From a checkpoint of a small spectrogram enhancement model: 6.47M parameters, batches of 128.
Rows from block 5, named by matrix and row number. Each number is 128 + 32 x the weight over its row's rms, rounded and kept within 0 to 255. All counts start at 0. Numbers have three digits each. After the name is the row's rms in percent of the matrix's.
# conv: 3x3 conv (model.enc.2.1.conv.weight, 192x192x3x3), inputs 0-10, a 3x3 kernel for each
conv.111 096:137088099167097093131109094084096112087097073077115084182138095142110064148128103067079120106110130117076105125122105153140093133113093221125088123119085145096046142138161147134147113130082086098137070064090094103157103131174098125119077066049101144123101136147172150145087077100074084134114128163
conv.112 103:115116166102083087114125107129070075158076063151088089098122121138174140145180134105102149095116135162159142093081115059066118097148211138148135135206208137104109064022078066087170095107140164153103189139070093110083124101069151143125118126128123122110101121073115116034140132099142141108150136135
conv.113 098:102103075077093084123136128128108117135136071138156102128117103162138107157145132161118072099075065100121102133137147102111117101140160130136128156087093182093093101085092120116103159151114088106131091114136062101150165172148153117087193134083075125139113083107128097123136118100167134128099142168
conv.114 102:109143145132153161099105104103162071121171095125151090201147083129128119133117151150148133098114133113155113130124106169155159063107138108083163119095128129121123140154110121143148123163171145158184123159217127162148109086067082078077111105108149116124125160065099163070109083062063097098135146148
conv.115 122:145138153136108121123113127151144155131117142153135152147135153154147158159157156120138141118136140129143142145173196152175192170194208126127107142136125130131119146123142132104124137127135097103079112104095114096092147152149115124127131139140116106095140138126123115122133136126132132135122119122
conv.116 094:067088086030071108049070093143143180098138178127141202143151106119095081169142122068094176137133160094111127168145124162123100136115119141129108110086096156122165085094056030079026085068072124097121169123148149116152108154162098145152047090123064086112089091125082074121127145140029107130126162111
conv.117 102:183171182141133130141113130078088100097101101128120122139112111172147148136129129128115109144135152119119135078090124079094135109105146088111081139124114106113105127131170120122134142146157165153136166152145137133134135132115104117109106122113094071102092096080109115108137132128138140140109111111
conv.118 096:145131100148152130101137128177135116111108115115141117046047020033053065050054092163091107116121097107153082132149122076107077137154115138116109120166153164179186134146184129149175113164187104102079075104088071096091113079096161097076081078058116123105163142092118128086090096129122080114127082078
conv.119 101:160166159121154136162167138126121108148138148135121152084054089162129125138131127078103141116130116124147104171158150102116132104121136195145125188158164167168143145179114108115079147093110095098120090084102104106108135153126122133137152145138044078079145177154131139128127124136118124109103119107
conv.120 101:145185111133160104134176133186112148105103133115115157169194250095122137142155137101092108100131144087090132105080077167167155092105097107153125118099087080095063135159104140142072147143108122133098157118072092119114127129182161127152155139126124180166163140164194140171101111113115105122141116138
conv.121 107:122174158099159130069128109114142169100130146122098087130119110099144154076148171178170161145149118124123093102108111185133085138125085131110120100133151134163143083084111141105097144153111119159153153162122167151116134120133120160199087121167061152110117193130119137113089104137135128147174126106
conv.122 101:166173119112120070122117116123102118112115106072093115161131100115112079128119123104079089091102104198162139140137166166164141181177156149125109148094076183152119122178178114119126113117167106080079102117114149123090144110111128096119102129143132094097104113091146129123097099121079102123145157188
conv.123 095:124112146132130140136113112123104088128100121096058096139151149243193186147117107118104073142149126154154143074096127116134156133103096169146107128123083079083072142134140104075097129045069140140132088107117129154144155105073162140124128121117146125163160153111115123086183133132198137085068123138
conv.124 103:125168164172202178129146146151138133158164142148179175098085132157144150114138130126105106093078062145132075145133141160144162147140152111098084147137101133138079095104119091114103104158144139104108158144123196177165223188194161133183124116153122162182138140175189135178186129113194108084190095088
conv.125 096:110112082079100084074064073080085117118141135116139126093091109146125115087082087156107110139087128158136157135140148076086128099097111143116112119106117121120133126174137133193110146188122106123097088115120160205174095085066040068079060054043080126120134087113105094119078101134128099124081088130
conv.126 099:073113164095115115123138103215090099168140146152133154138108118073104149152176171133109096131113108202146119122130141118139166178149137130173153117154137129119120105121181103105135129089104136160135129109078202151102148170177146161187080094148186190163126131125105113136045068068116129144118105103
conv.127 100:128131126107109118088044088070131154042130186145161126147162154127112085133103098123151169081153162119157133136149151156147166179146124198133097141085088112130176182166110178125075130118097160174161142161161141132129255161069202120042171094044127135117088131113137091083198170087234171087247143037
conv.128 101:080112102124137157147152152125136114112078073119077106099138158108130142129131132130116075080085129081107131187136108220173143203144123102111152096127150078147181123116144151136122113139140108132139113130123135125125144160184171179198166165130142124103110062070069033074118111140139137148125137131
conv.129 102:104140113067085063117141149122145118101136113143148114116100101138140162114117117124151175122159159155147096095109085099107108132149136139135085113127158144119110074118106112104089150134134082130150082111103116108098108111127104084118133131159101089093224178182097111094117134130148161153103104122
conv.130 100:128136154101111117136137145097092112144110119051100128136166176126109103156127119193171207094115137072104146124124110137121088121125113106126148079105164137102057175148140124116133122135184090078092098102087122142139103152157199131095255194161127101073144173179086104153119119093102125131197142122
conv.131 099:109123138112122103153157162052074105113126108104150165067069091116089067187152107117085113120106074134120111171172129070087124161144133085064069124152167129131115172242166147188144128121113081104160146158176112139191149151141093116112090096092134156220128097163145117165127110140194177153130133132
conv.132 104:103161111123169100102156107101146117087124115083129114141111098109119139140105099127140145156123128109100115140124136109077099146121120155200167144168063180147051172174111110169147138186169124124182094125187111140179117123149100113104103120104082141142084088139112091180128058121118098151122118138
conv.133 098:129160146110111118163156159211096135207047089136049143142146131159149157128098084175123122125115147069097110130117121126116126144148158061096139080113119134132121127094115135106107131081100115077107141118132130141176152125072188140085140101084056162146138157149154151109126141101180208087140177105
conv.134 094:136159160136144141192189189125137134120113110060079092083094129114120135124131128099103114105131125114128125108098090083079053074076049087093118093095119111115138106089123103102128093101125105089081103093089098079072141126120111106109116119128115086105120117125111104120114124136121143146114119110
conv.135 102:110121135114134153146127103142102093189117094150073066128186188141125110135129119120108132060088144096115144124098083139146154119170218150255255173197149154176163077080127110124158131130157149128091093072118146121136125139160104129151109117133187227099159101043145111118092111099134114112116111132
conv.136 106:107093134140107129195156122096152111151158132179121108099075083099067079104091115182109093152118107135106134161164165138130138128113093078070083080082076157131093107095099117102129104117126172165141146159119234199121116099113129111145172126113090106096168141140185120162142112137133131143132141169
conv.137 104:095095108142124128150132139077101085171227176163163134082114151105126126119151142199175136152151080167150124076106103119127119138130154164100144099073127083073082100230061107151080176099106150134130124136149049071125059079106066075100124115111089140119146133071111122034157138115183151103101108124
conv.138 099:128120136165170157192194156153125081199137137172128121166115091141118102148143137127147161114109128102087097139136119180152118097105110225187163133173196129122137211127135120117126125140158124122149088101135076083111153142129117124106095107105062074104067094114126143119126098113082095145111106113
conv.139 104:143122083162155147139151145132111137130105142138089114143150141121127098155139105119066097151124161093052055135140122138147140176164146107138121104098094151171177144111101092103065168150116154138145100121153153137109095100116131169153144153134197172190097094081143191156114139140097128119064099118
conv.140 110:138137116155168161129160193046000065107061091141056107109150151093115142105131135093088138079086133088088111161153148176150130138113099157161098084137110116086088148220255161188233180165245109131128091105129097102129209153079151102096166105097091111170134119184126080166096077123124071101090072084
conv.141 108:158113101142128125145109089064095145132109105164102074102141135152153161159150125139168179136174176010079104171139127092068093124061071149139150112127136104113177187157159170169166157164147141161158100133148141117103104083118099092096152149139158080089176122079112126157117108108054065087153156148
conv.142 095:173147122187183131176196112170145163119100125118112124121113112132145141150172134140116139181122124153122124122128139088101133083103140131144097108122089110138118141127142145078134169105157096119077162132034158142083121135175142154166158164156099085133093087126110096116106089131132125129177151134
conv.143 106:146125122114083132074041096126107142029014140055071153108122146106101103116124114104163157103144175120104152157123081135120096128120103050005111255107020167167146193077044255224151167111120138134144151142097118114142177121115153150097067117137126103164161102100057121102104146123090140162161150124
conv.144 096:136141133144177149151204171077102150090136189126179185122124147122110108134104093090100106116120107097122092185156131145167193132181208203185164117160113099110170154134131123149146141164162108122112157175160093113088102099095076105126072101125120103066152148124122193163111114096118150161086135152
conv.145 107:133129138135132118158166132119172255094132233105091124115145159143132133127127134151127133108110087152159127138125120148136132141151164100090081085115169142088086148180170134168166130140147099098130126111126116114102119131182121105094129089050152116180106065107173113084120098075171180153129122085
conv.146 092:135142148154134155160151145200188142148145111143115118126127068105120088145142123086115104130113091130129108159132114146131100124094073094118144095123147098124147152148097108120094122096154113104106162125129094087093076110085083108096120121111155092084155157126167163143053065056083088078102083042
conv.147 098:125100079157176199166157170110143148111140159151164168103097092130120140175178233112155094117141128142150141149143145081076103127116125129136150126109142179143139104100136071114141086160129120123128134177140142148112148138143143141151122133151120176169094110079086116129105107110083090109086088094
conv.148 098:104136130132155148119146140163118204188144152164116147137112099203161100089092105175125175198140169108084082129108115119125132133132125151114122113102086152154136109109112111119136089116135148112116170143153055094137145132119080109121112156185109107161147108141111143157183172149085115117103149172
conv.149 106:126130125163149130119119129175167096121117070161147136113128144108140157114121104109055135078098145162170190134162111132162132146182167102128134128125141135153147064128190107118166080097159153147159142132133106106128120106136142114140091091127146090160155144136177136142100087104119101107112062060
conv.150 099:137148164095112144084082114099140195083119114124111097138117137107105091116134121090099055100131114067119152133156176071113157146169142176170165121169198091092081116161113111146134080068095133143129130118081149145131113151183089099117094093109118099177157151160118134098093083094125153127132119130
conv.151 102:121107078107096086120137120108113101105108104183224175082097094103115080088099064224125142222168145066056029095108093142158149166168124098137122097136101072129125115117115112108094111107059106112133086113130135139134162122111160163183148148176146108158060108099097160122186139162146111134155131123
conv.152 088:146176219143161193161149164058096118100115135124120145110110150080098130082088123127178145077108107098099136133099084123093086140122116124097131119114124134120084096144092081138114071096084156147079093111103070088076160151137145135142128132150110087064103056076141108086131122112117115112103134141
conv.153 104:103101090075094094106137156154085065143099090165112072166141120139161144106116093190125152127135123091141114125162133142190136105131078090130136135186160127133147145156186145131185177162150190174164124113140182147154116104123088064068123111110235118165207098124107097132128134126115132127146129093
conv.154 103:100122101123134084102141110123203108101142074166154098208211172133150148111131104157218189158142074065003080169125133149119120124140185102054038130131090064053070111060035131109107141117153167173139117102072174158129080137117091118095153164161188166147103148154033069113101089076112148156076120149
conv.155 099:113127134101106116093085099214181153185162124202155155140131138128114104170167148195139122132089116151114121219206185160130086176164115128122117153114144204120137106197195126143154142107086159133102128081073102091092123113108142153146099128131129170151142173132078101111167135101183132094135160099
conv.156 105:113122135135124131072097102073097112091097097098130121094127135129122139131100089080111103095109111136137121111105113094086093094110126166148181125115137134119124132149148144116131120106154154144144116128103119159179156142143154140126089093136092136144120220194149172116110135154167165138188150109
conv.157 098:169174142141161128136127101166108089149126090117101086163152143163154129114097083104106095123095081131111114100148220182229255150169179172127100143147157135125135099124117145153128135152137205151131153151167179151157095132158098125166152165170086119139132100098067063095022041062128127116139163158
conv.158 105:194189193199198192200176158123113109105079075088083112114187218085120155088105119158137133173167188139171182113131145133150156152123108204215244111102124124123136116147157104139139109126122165137115114124114124117097203203204175190157156183153123099122110101081152150118111103096098137158119127112
conv.159 103:058074120096093126088109146165100079131106077165124093164131131172132101086077086111099099148103095167121120092083069094090071111086072151119137125129176079125137106121105138155166105118136108129127161149103110125085091099111094095091056045056126137139073108140089119102100099091134141148137121103
conv.160 093:248219167150139160150138133183166103127158150143171137078048093134114111082068059121123146110091143109100114083078071091097098102093065077083113132139162115126142107119072169176109113126085125109109019066087062089087154164140181171128128111112091129083102114100130115101126132124109094096105106078
conv.161 102:153121147119121135111125122160138045168160089242251161149128113130091082150138130096101118088104109183179158105126117137146116189183126144105111171159165046078113092043135132062090094104110115134127114139122096156145132169165156169169122163181172090088174170117096126106115121177123151153134139156
conv.162 102:128135177142130173181149156129166162097122128138140114159163149148169166120134172106096128121102151184167189127117124142137139089101144132162148158156128137147105124127106122143143094119120146146172107143173068103134121118139114113100067097117111137162124093113164130120172150168119143158127113119
conv.163 100:108151086084132121098114099060119101066132106103159106121135198108120124089119144086066089074090085156156124118133112125173191046090135154126189125105113118144152112206095114164135120103135125112112162119086125078073115083082121142162116137131123172172104121150164099127148120111126124111136151117
conv.164 095:123102132162135118137125117137123058136128084159135106145137120138138154175173162051143165111144180080134167133108098099105089209186154132170131194241239148122125130077198155115191175139109135152166147129131153139125120148150114145128104093075117150130122160117120140118181163169122135177175143133
conv.165 092:161146135152148139075103098125162149119157137111166138113120126104120114141150138151100130096134135123099116103117091150138111123133108145123122161156138174169113078113108087109115144089147122107117096102105106126129141094113101102116055064074116051153121131140115154126114103088138128084099120104
conv.166 102:092058041140130114119129083206255205106226150110182099141136088116095071075049059102158149103140085101129118117107083131117092122116123112104087129142108119154160136131077107101106084119115136145141150203206131155158116145131145138115146139104043101044151158123130154064147152133091081135149132163
conv.167 098:117141107138184162093145169079103109131103157136128197142103103167143122209209120112129127082090185099071128201159124238174110197191174116122147159129154144138118078118106113103099126066126142112092122100122140144184144139157134135125142110089149119132125105106126090143114142153130148138110119137
conv.168 099:167191140116120112139134122128152140100105108207165152108103113119139148139146148112152141133143147119165129110095123150142194163173192217187068169124084088103140161175155138173100077066110116126158177138152108087095114130103065129149082101095204114100113086086135145187132148159156152137111123133
conv.169 108:114146154074142128090127114122091083118092079144160164109108156096127146102131137147064095151049073127127095142115099136126137103118153140148155116122151112111133089111135100107122155120128113091100100128125092103088155149154172149139083111150028195175073210156151153133102139133147134127187158099
conv.170 100:133146106103123117106129127150214159127164091115151072097123151213186178151141137111088096086112091062116134121147108159173154115108114151162222116126098129143114083130151086082106092105129099089061134160133117142118154142127066110117120128145125111140127133131116172127141126108192164167087107168
conv.171 098:150146158139173138078168184078098153109149146103178140100094129123113105116118117143158142107157117109131092109135120141172142118150178092141119111119185168157100153168089171142039143229091047066143068086104102145182048079114160101101119110081108187101101137147159149153120078066103110145141112125
conv.172 100:110128086130127076131153101124094163110123177114138123126107074136104075078104107119098115050058103103122101101093115179119086218144050082112078114097095134158117064169216079147166135149140098133135092120108116117067098071077134105124129137126187176112104136105080158139088128157117100148106104120
conv.173 098:141176202100126139134117131202177133138140127097111137091063027157131108090077061100128114157146116122128124148131142156123123115121157104124118105108145127108134142131166174105145201175126092079074104088089133150147089111122109105122144119108150124093165137121151149103126124113127148158079116140
conv.174 100:126128099154157141171155128080092090111108117164152126156151100123104099080099136148123149140092128166096133166146132093068097159126099108163166170212200093135149172088121161097086170107085106118126077088100147114095191151093162196168135168172106101135126089125136117156166132092134107068138151123